Weights of a small autoregressive pixel model.
Training: soap at rate 0.0037, 24600 steps, batches of 256.
Rows from block 4 of a small autoregressive pixel model, named by matrix and row number. Rows with one number belong to one neuron. Each number is 128 + 32 x the weight over its row's rms, rounded and kept within 0 to 255. All counts start at 0. Numbers have three digits each. After the name is the row's rms in percent of the matrix's.
Before each neuron's rows are labels from the 100 images, of 14848, where the neuron reaches its largest size: "top examples" is what is common among them. Only what is clearly more common there than usual is listed. The data: simulated grey scan slices of phantoms with and without marks. In brackets: how many of the 100.
# gate: MLP gate (model.blocks.4.mlp.gate.weight, 336x128), inputs 0-63
# fc1: MLP up (model.blocks.4.mlp.fc1.weight, 336x128), inputs 0-63
# fc2: MLP down (model.blocks.4.mlp.fc2.weight, 128x336, transposed), outputs 0-63

top examples: head (66); streaks (51)
gate.324 095:051107154129107091170107143183120107151114109102103153173180145146177041071072099163158124155129140076081103134135226181149100138123160157125096105127152104134140112132170125076164104093168113
fc1.324 100:129186027086148168159092137106126115154155156117134142118157185100096113131153146138155123154153171109154137123143106186102141126105120101087145130115139182149182124174153165130134140153199085
fc2.324 097:129089228097121098104131110136125133139103168197213116140158124132166143146133081108125105103102121117139157112097150111189165160117152193141121136163168076132150089084105098113080173097112180

top examples: streaks (90); noisy (74)
gate.48 106:103148115123148120151142085128086054144112122125149128084142097152144140134147151137133113157080170120111151145140048155158119138143192167120147069200097123148143125125104139177166144131113178
fc1.48 106:118115074164128157142109164078142108138101172119160130105156175178098143171094164158126072101203128114123125139110107105115166090142135115118148130155094110151091153095098097149119046056147130
fc2.48 102:116094154101088108114107150187175169136115125133101187126087167123070063112129110103151152148125136147127080120131116108130139120138150105105110134136142140179088143099183117064156139172169114

top examples: limb (50)
gate.20 102:194149068117097126132132185099124121198133186082178169124150158172153174150146130143112170109114123187100116095129149171094134092106125129148119055086085142131155102121207113125097179157167152
fc1.20 101:163069097165127165110149110135070145117152134104138130149141042165081095143145126172126080159122146136127149105081102104094066146104093133105170162192119085133094130089094097129089131106125142
fc2.20 104:081058146098083113134189147152166111129074068134145162160157135138128086171088143137154122079097052121117053092139132086129162107181128125146119107063154094107143113102115131145135138118086113

top examples: chest (75); low contrast (73)
gate.198 104:100137181145150107126100119154105128127120166105073128145194118113099118107096167138098135128182128095084135196102152096101101078142138059136107070105145140154141083187074183100093138114113094
fc1.198 101:102146110104077173116206154119138194149133105095101160164119161137113115077156163130180131156119110066097140147187169154123105185115138153151129091154172139084050109107142132157171115094142185
fc2.198 093:136123143092159138136060118100076137154138133152065073054130054146082123101063092168105107075157135164122121155118102134192112155138143122146119129103109123164106136110081143107131126163152094

top examples: side: right half (79); head (66)
gate.90 103:159124192137176088109170130112128082147102130113148165046091096119132097108142092103082111149129159104128087128181073078112145139149069148142131103121119154089159131152159139099174211123144103
fc1.90 102:083106100154161103033149155087117117141113156167115131078087157160140166165160119074136128124098046121158115102134120151204093120097141141152170156082129129116173089138160055117195151086164152
fc2.90 099:121116135140134081210157175078130106160128074104120140126173117129150098153089124177128092143145149132043142182142116111082181151088070070099101124154147194085107141116199182096125131186137149

top examples: chest (77); several spots (37)
gate.224 096:143113172051133083110154081127094114145126158101082140141159116159148132065136103103172127118108114095118132139107112110162118116144120121136061190125163144113113116142179130155212165088078138
fc1.224 092:079099133090117133124080096145154105172166111137107089079124072159174163106119155113169093107133111080117135200099116061102115166132089126161131169147128087119144161133094187177081052164100126
fc2.224 095:104115113140138155149137147120151181112136189205125097191091090132183194092105123143077105136102124169178142131110190081090165047169161106119112149107115185133072065143211142120117128073157127

top examples: limb (70); noisy (66); low contrast (57); streaks (54)
gate.231 102:182175092112171078109158121155094159134152133152167086085147117188071119168114079112181095102163127131121166104156140083070126190113125107115123100157079101167115123091114153113181182127118096
fc1.231 095:112127074108148136056128095135145148125090187106113137123140137114137120197089118123138126152138118133114136167146096178111122115156145121145125158154144194139092117133146088111135090145160124
fc2.231 097:154075161110158178159088123095155100139065145145120198182092134039169171104107159092081168179162146145171116152086115127174107101148040178116161150127152129147180104105130134090101166106199113

top examples: low contrast (68)
gate.304 093:093084197114103129184095081082066059113096113121120156182124108083195109140130060113177166090082123217132174066102149144177142122072158128158121139132187136151149112159158079136119140111112149
fc1.304 107:080152104104161094166111152067067130103102146140146104127108149091144111138119077158168151133153128121161126166083117071134152105129143073106129134154084152157105159102152094194092117171178141
fc2.304 108:132142108138146146112129107126147100133174123135040170157124141154200190138129126145135081101144088093130104083127095173077106117177138083193126183172152142080091142152117107109088067137106070

top examples: low contrast (94)
gate.261 096:182032082161122147055085074127141164176091172126086098114137184166127136103136091209097120113172135163139133111170124068122124142095098110159133146113095146098172143133120132097158156146110116
fc1.261 106:153087117097072155142096117131107138103109080149099111120161116172132110138168135150176124156164128189170150077179105108151148096125092153085130121136127137127080078144078157088159138150145148
fc2.261 102:131111132150105170180089131148085103072111111195086135081147110083118125194087105101138117192116123089115184112114124151142090128149096166094068166157134155158148095192133149142117144224149088

top examples: belly (72); low contrast (54); several spots (39)
gate.61 102:136129080115115139157120177130121197091110081110113118103125099148163037134114095217122176159183110124098119150117168115131159116109133121116127137102113187135075134209137138094141115135071159
fc1.61 109:133129097138149145147174144149198119066120152118155070153116176116051146142130116123128170135100166121098150108163124112077104158206117116087113084092099204189152186144126095158110121135132132
fc2.61 103:123152118125130109136111093135114155139151115064108126127097088130136121171069107145081098116090090122147120175095115116178115095089106143153132166120121057167136121164140114134084118128118100

top examples: streaks (99); noisy (78)
gate.256 096:083102110142159099131178171090157061133126126100118139115117167100088101119125137148109067101112126104136143119144147129121096079155112162097113105089120093094120131135097113127087155115143156
fc1.256 109:111160121149111177142135083139133088152144176100161114125115122108172207118100145122096131151167079151094098152089134156122034154050118163109135146075084095116117114143090150090144097132145205
fc2.256 111:099181046129085125156162137141055120064137145153167094145144135111099078140137198075135206137117137130104188173108123143145145061172130147125094125145154172128165122077077123124165100124087103

top examples: belly (58); low contrast (52)
gate.37 091:098124134133159114145210098095081110089129133176154129145116159112170149201151142119149141124094176110127136102118082143098099128140070115074079130110099128156147098126114139148139176100197176
fc1.37 100:212163114199077100095081112092183127085144131108116186151113212144141153084106173085111140143139138070108116121145147098125137167099152163084107097101076124128100132108168190123105133164185117
fc2.37 104:122182125132174157148126111163127108145140064128086120042115109126139157111140082098157106067099160116078125114094160188178112075116114130171124117111186080180134118163098162120147133139130088

top examples: chest (97)
gate.134 097:170120152177040139163139161131117154109084075169074129129111139113123172076159162207119130099130175111121097152109141150097101145139138115146120089081170153164177158179120113102095115202157165
fc1.134 094:088123076132159119104102153121169109133153145156084127121105097106193079139084088146145121126081117082074106161087146146205095095113150144122132121147170134139156158129202156136164147138103142
fc2.134 103:180153122156116126055196126163187169121142107185176162112127061103113105155120165139144081115116170171186142118120128161158142090171080148113158134111080162091123113113065136133161129139096107

top examples: chest (72)
gate.160 092:179142133125154096150088139113100129104167110117153076128183135125186121100147168060188097149160124136102108159148103090096078083134127057129153208129098093191107159163080145082152176124131121
fc1.160 099:111100102144069123158105142123113171168110115105091132154104150108144126092107102101157111097145156118176123132094086160162084133095152078080154181145115123107204145106163166177132200143123128
fc2.160 097:125168200079100111131150126183144087062123141086172138130149136073157103155111167174094175141109139152163085147091165150147115162126128171110107097110139134158116126126103123097121095118174141

top examples: chest (60)
gate.242 101:123039092143130095153141136133136108124197163146125108100112119089131136080158120114107116124122076118171142092121118135167122106194180131076118081161090151131168112084120054130060125142160126
fc1.242 105:130064144091166097094124157086097182114044131119143123110121131110161139113139106159109066079142108119080117121145130123137131087161105065124137152108120123127081113154153153127201090105079208
fc2.242 099:081164151128134210152155137181102098150128174151180084114175081150115129137118117133092141164141124141105116122075144141102075102053140115110152162131135169106110103145145133155155208148121096

top examples: dark spot (99); side: right half (91); head (79)
gate.204 104:161125118164167095106140097176196125074131121099136138107147139155136110184085116072125181073115113145147098094092063110158098165149116142129146118100134134137118180095116134136114107176152100
fc1.204 101:087096121090087123139111118093175096132134069187123019155136088148101120069134090137147134100119152140170158104158107135135104123139111160073155074109125100124134152089141091126110126202087133
fc2.204 110:134174092124161171152137146195102135125096153167126199100081142155117164138124086167120079072126139191113114157097089128131133085131145080136148163136183162087094107121128177084067124142063155

top examples: dark spot (38)
gate.50 094:117123119157109137105078098147168123136110083106185180160143069128111124129120136134159121111095131161223084103118107192127085135136100187128112170089101161099146217143160076139100106148162131
fc1.50 101:125076092097113107141082083090115095131121171106146154156119079136125120095098134100172140150090135171100097104125178172125179150156180124145126115127205060086130119149120185097146139137127145
fc2.50 104:062085161149157144114119098124140152081098140175172113131163090146148134137123112177135091107171115131128138122159036128107090096120116109203099144140078094166098143124090109084090076133123143

top examples: low contrast (80)
gate.244 102:155108131143144111134068143118155181161175137151088151215132179078101128134111151117161092053166133167107117138088140078109140116103191091108166137176189118131094148128162127127117054152124077
fc1.244 096:173149117156148142182160169127122156150153088174142192132115166090120134098132121139095086133119097153108178112183136125125192099091148157108113087121065137058097142137154050158171112123077111
fc2.244 093:153220132080147172104136128145115160108085140050125056103164142115165127186132135149078162087132143145168148139094120124114143095134110065171127120123102106196182094132137113079057094119157141

top examples: head (75)
gate.92 099:092157149107150132107075154151036102142082117179169141103146204102180124177146127105154128165170155129101084074113111131079179111113126174155144134122060124145077135136109174105131131134118103
fc1.92 099:140101066130133153150227161142149113127115168152096068124117134140119102099100112164118120123114180151093120115104102139081196121174124144136102072130085131142147110099126148112121204168104078
fc2.92 103:153097117137083168182108219118110146075069095140149126115173146138147113220163119092084078148143099119156123089105138109079161125069101113053095113107143089104135130109173144159120164120101100

top examples: limb (76)
gate.211 099:158099124118072166147129147129176129129183160157117173141175176152135188112099121097116121046163076142148099050091134132178129134141116074099155113129128097181137144173118162142141098107107123
fc1.211 099:173092155172137131107104108095081173117156118145132111152094093180131117161114132151123095082155055144147150171120151042118103099125103102119105124105125160135212132126137108167156130112115165
fc2.211 083:066143124104104098144177128091138051177129122139160094110166141100071133142147123061058080141061161109173131092136172165105142093128127189138121168134093072154111134144107070096143115121136166

top examples: head (78)
gate.80 096:087149151144142140113096138139121131117142087147202204109131084087089111149080139130142125112056151105138028122137072189120131159123143182144106104100131109092117141144173145131080116096115103
fc1.80 097:108084134106111133104123180131156134120128161152126159105102158180165057078149122138204077068126133193174112160125099124145130085145127126095098132140123131123145180122118121128200133088110148
fc2.80 098:127144119147128105158177090068098135101144094095062069150167126144151201129134151099108097120172101100075206187135114085113142121146119098156125153164067163167126165104087162144120135178098090

top examples: side: right half (68); head (66)
gate.99 084:130114113125161117080108087124166103088118166149132119143066123145172135099142082053131151155101149168118099107159085092117166092096153153109111172132155151204123145133158120129152133171152139
fc1.99 105:108125124149093176114164161125170195093163101208161093181105127125146100167096137132087124120076184160206095108156165139102209170138150144132112118091130103155184157127152076103148136058058112
fc2.99 096:102136156113172131117149154189113079181097157088146180094175179060120117101107110074192184137122119146120150121101115124144083124100128074134109143158107149105100109159158152174132139149095139

top examples: streaks (82); noisy (73)
gate.189 103:049137167176122126144187101113124087154104068158138106112099151103138130136161193074137095174147082131118172123147113074116161055078132142145151144176126154131163126171043158116151139138102097
fc1.189 106:146125155116059160064148142099149125129148130082184192122097173118140095127167107086053213135099144095129146100145113137192145138127117122150151093154128139089175112124119087180160114113073130
fc2.189 097:122130107197162116181154185069057151154084162057113151110123128142158094143126151169132100119132180172144136118141142161104150076124145194101172136038142171150109159101095128107149141119167120

top examples: limb (100)
gate.305 098:147114105107123122110093115114143141109087126127145115099146139178149116116110132091176100117114068177188084123151124077080125145092072132151102139174124146063125146146099124126186081095126117
fc1.305 100:148133140089163146064061120066069130113147092184117114069170072119108103123153133171076110127128132102123160113161114181172179106125146172111116117128155177154163165151096133144124104122138078
fc2.305 096:134157093120065133141112122168181122144088120091101091117122195091169166149087117161144155100131113140179123145104129107111124132123099119187122171170146081091097142161142109158118174154166104

top examples: head (53)
gate.285 102:144101159075116125126134102155116141154106148136192130150120092096106124156171157120133093182193146210075127146160128140097091194179169105106122180149147132124191078104153139091172194159129179
fc1.285 101:156108117112081159173120185119078158079132105109148143067154132127201137135163158124137086095124186086106082163164105142115122118134174077169119141144112086121154107157166169131116128142091140
fc2.285 104:146119130150131091135126122114161158161099144156088099126146146057141053155137134094115106127110060125065074085125113166114117079109071187135163094111158075103111169129132166177104146092085140

top examples: limb (51)
gate.71 099:133152179164060123170105185119178152073103143055143118138123142179127100141158093135150138109156143123100045105107102061164108159178123081115124134073067153126133158149130125140103103106125113
fc1.71 102:103133184068089172138102117089173137071139142135120079220145152140087145128127121105151107130138111148125088159082103134065082060081162181137067118198137080109139168101124111157144111070139141
fc2.71 102:178152140139148117184121118138167123171091152121106157131155242159175083085151129144109163197165117175135155088124097091117148159182112069099162123138122145074155117155115159109158112131141128

top examples: side: right half (96); belly (62); several spots (53)
gate.175 097:100165136091131106146079141107048133132136130088093141098082113120140139134171133110131147076130136120090122145158114124112107097155069144164135138163133172137135125152162157142191117185174138
fc1.175 104:173099118088185123201133109130070128127141154105059100090147122140095142114119119133141138108126118157149118180081108156096112084187163129086130150156172135143153188116119166089109135183213097
fc2.175 103:123131104124084138114134090124117081080129102085086164063147145137133096153185163156159160049113162093119113122115118117108131156083120136169135159149118154164141086144184130131145148114154157

top examples: dark spot (41)
gate.299 096:129107072143178097096105074157157129115109113128168127169098141150102098150179131207103159106134052107197149134133109116125096150119074187116156109138125172122099118107096115134145111135114182
fc1.299 103:186118084122103070181187113157114108079136103137165162113122102113185147143117082118130104095111137127045108106145175156167109122134165123067116094057135125137125146136179146091100115145118159
fc2.299 103:167095131106191083118111145101102154162150123152154157140117108128145152126137089197090120142123060172140149121127024109096140183172165200149140120184087199114184115100061117155147127146108132

top examples: low contrast (97); limb (79)
gate.111 101:113115085101126125138103178116052082151152140161142119177079124148110149175125179081167132092087138139089119165094086102107146126131100162122188088141198046160146148155121109127098122117177130
fc1.111 105:165160061138039085099152105144158151179083111178132134151174104065112123136134090138155138207133098126148135121149185226131119102123126111102100141132091167211111130151112107095141157094151156
fc2.111 100:079157144105143167143071112161092122116170140086105151101083095219094091146152181135109128148137125150154148152181060079129120087145193162110137066151179052179175074088139149097120129112130114

top examples: side: left half (80); dark spot (66); limb (52)
gate.284 105:180121071159181112115075121125131161094115099104148138128160067111192070115118117118169117146120154085127093108152139119113099136139104156113127063208094128163133127159159127139103119130125105
fc1.284 097:152139108076084122131082079126078126095142081165093136051165134149142115086118102151109100114103098154134147139093165204146137167163099151124162102110056171111153182123124191081150134139146182
fc2.284 102:127113117130153112136166090148183132163108125152153069104146126138125078138057165161121168128157103092116076170102166128053118101145158105117098127113105136166111128105125105170135124157095064

top examples: streaks (51)
gate.14 094:173138157091140106094119173158133161196118089071155104130158111109138210165088107152123117086149134130150160167121128138167106131171124119065145099114160102137140110141173102165151122092126125
fc1.14 100:119126154132128101094139102142155114138168194134102121148162131088142143088068115142145083127180169112131113105142148114146135129091010077096136109112099134127100113164073137126150126121138127
fc2.14 086:139149128151128198162146137133091077082088079137161114153115162148092099207183119196124170128052134158080159173120156128146120106089131127183124185141136124161147133099133110121173050132114134

top examples: chest (86)
gate.93 093:062148098134045055143137111171132129127161129116137096096098098098103081159117154135133147077148187127113142064155128112122092170112166142130092182147108117112170138109202123102070176082120129
fc1.93 097:111083154130122095089126139112171129114114094087190181075132119142118095125099130074183142148128186144167130096112156167120123127154110132124116117082118112171168165134161122178111149097176171
fc2.93 100:185130084165118153157138094219082116157129157149101043124130109145111143132143184135112142148125097124104116131133125139123108098107177141130129144198139113108107161124174162074104077128142183

top examples: low contrast (100); limb (53)
gate.86 106:158111075145103198153107133128114161099139118054086150151107142118182173106069126130133080086132165161137188157170177117126091123148119147174151117104107173150226146152153114176165107153126139
fc1.86 103:160163199146120136169140130160066133111099131157192061123185118162166179154124154119139078137133135128100136110110195126165106098115090135124066159116137113104125157097154135077107135079088178
fc2.86 106:148050097152127145127101117103120124099113099131069089204129149131128051127157146156099145132143151096184145116152142108158098136090088099113145128109085152194138091104194156115146176162146134

top examples: low contrast (67); noisy (67)
gate.247 106:160144095104090136177127085137147159128110157155164145135138155093075189101193078070114033148112149121126162118096117109103088121167142102144099174176116141080129168068131090088144084158088144
fc1.247 100:139123079155173099156142111111197218175162142170136112155145155088123123044135111066101117183157118110108097162172130099158118135131159130134117129102098083119110163085086166125166147121153148
fc2.247 096:217122176130117117085164137139142126083071184128102080107104135127092122179137105156113126177132128118106115161136111094077131139125103131107141147158167158125110066171103150101088104106067136

top examples: head (84); low contrast (60)
gate.193 101:099146138081136136095109161157088170081130148113095122102160121154075154186121080131149182117118084139129129179194062145083119112137105108106154151110133112166069049154121164198119106128213172
fc1.193 092:126125119155161118113105207132126190048142171108123126115108161121134143104056177138091109122130136101116134087137136149143123121120187105104076169135008190093109160160129109148140121100151110
fc2.193 091:159120162140121098178137110152160125106138190202143146131180099122137112113146158105096147088129112174156136180130108114155129153189099147108167106106133121143110065180102096117078162150161150

top examples: low contrast (64)
gate.243 098:168161129112140104143115139112131099148105163128143133164144144081100093154101054164132072163086188184139148088161097085176149138164161096086131131136207159151122175114083108106196140108088093
fc1.243 098:138152127126111098202100155097107103132083120164117159154113210102119144122125174107118140143100169039115104186137143091060125186082142165130137142119124131144144121117107123185134172207134083
fc2.243 102:153122185113106158145158192079112144098128177099160213136102142086101081137090105090141146127095097133148136134095142131113174106161140100175106149099102153085117175117134124130156107145141151

top examples: low contrast (76); streaks (57)
gate.2 097:171081101144085148125109089129139089161117049154143083114171144112131116158127172061162093115096139180180055079156114113090130106124079160144147201154114133091136112167166121111173163143124098
fc1.2 102:140164149111149107120123176127066228143121135167210150060136188149162165096097112140121152130196043091183115109141107147039185127141153125220159096144106167150141125117128124086116098115094109
fc2.2 099:097119169183154136156093106185189092086149051168089131080075094162079085153083170144150095146112044123090106154109133113184104166144127118114166078144151087107145119155102157127193103103154083

top examples: belly (56)
gate.53 095:132134097186099164153177117142096085060151171121128083126139116127128177087146140136156153177110139152135162136117132111131085166179176131109147118200092186165132148150133106092105100115134137
fc1.53 100:114110115157106088132149105052105121073101107143095106093136151125081090123190137134070132169176107164171134130140117132154144100074091101117137155148088165169094084135154052146108155157142179
fc2.53 095:111079136099170081106153123144154105160103159092115146096110144080139096148092148131151111169086110101128168083145111092184086157162154108066150147119095140177127104101061169114136081143107087

top examples: chest (64)
gate.197 100:117123099094112114072098131086140135115135109148141106144155139138172121119138113135174134143107123102175097062136132124136113153086063147131099150172068054074150122135166084133169085143117167
fc1.197 103:138069134147121131204116146070146179145095057112103123158150135159092151127124168116131107156121096086083173123096162116163132045135128120126078185166148091116149156113153196110091071157167124
fc2.197 099:152075150128158110138156139197119108143130153141081152149175117170081122166127113109099147109137133164167115117088092150091156186073119193158141092136153132124101161107128149160142078113061127

top examples: streaks (57)
gate.283 096:107098205128116110112222146136100111156140185134098136139101137152086091131186117090114145113129107087077122075150102142114138165124122126157104122084169172080134101123183165116147160144164149
fc1.283 097:149169153098069126103114150141140155109135109110137141136109160140120196160161197098136182133176135141102126092221184143169110161147105117120177111089080173101137082160110166117140092157076153
fc2.283 099:182112004114122153145105166164131149117094171105105102108139124134149129071109127216138048140101192082128145107089110139131193083101146103109092088160167088090070156143125185116081121070162121

top examples: noisy (87); streaks (79); low contrast (78)
gate.47 110:162167124088123106136164121145146147114125132156049110069188105083131091149111104108091120132170177168144065126090146120174125096174114103151152158139186169094151110180189183128167032135135120
fc1.47 106:153147146097096118139095065193078117159183072074139155131138119135088119148205106068149055142159137139078133104090115107161190132090137167107169135117117111112094116075126130155133175090054136
fc2.47 106:142142136133204132146132198154117139147124138094114186144098151125095091121137099154105124103140115197183161093170141127098096132156150109144103082106096180172132086112128114131148142213161153

top examples: limb (77); streaks (51)
gate.142 101:172150116191144108130145147112165111077141109107079112142110126183082110129096128098137170071109192130130113086172134134137134112169090134173152102146151063080133194099163131149127128138100145
fc1.142 105:179144145173050118047148104150154104141082123125110145163114172107123112104132199114211127101144165065089170097177119120111179151122158118140124158166098135104156116092089141139113118085140077
fc2.142 104:141143130111145102170086159104168127167217137199169154096156087149195102151075159095107131174187143157167075141123077110126129111129150085111137092121139083110137070158102108102110113087104100

top examples: low contrast (92); limb (61)
gate.194 112:098145170122181107154154168113131190173075070078100153106099137157125113148064092108141103098162165113159064148095130076099050123140086090118131100104130096113106137126134102131161121180065135
fc1.194 098:101142079131119078114159055092149088090196150132179057049162164134156153213142110127098133152137209120173125131160139089172141114105141094092104137128174141147083133133097165078126116157173151
fc2.194 106:099134085121118147106073136124190136119120115144146122173159092153136127132184117062082170149138131109086165097108117126174156134139167115124176172125141144098136133191095096166096126084153141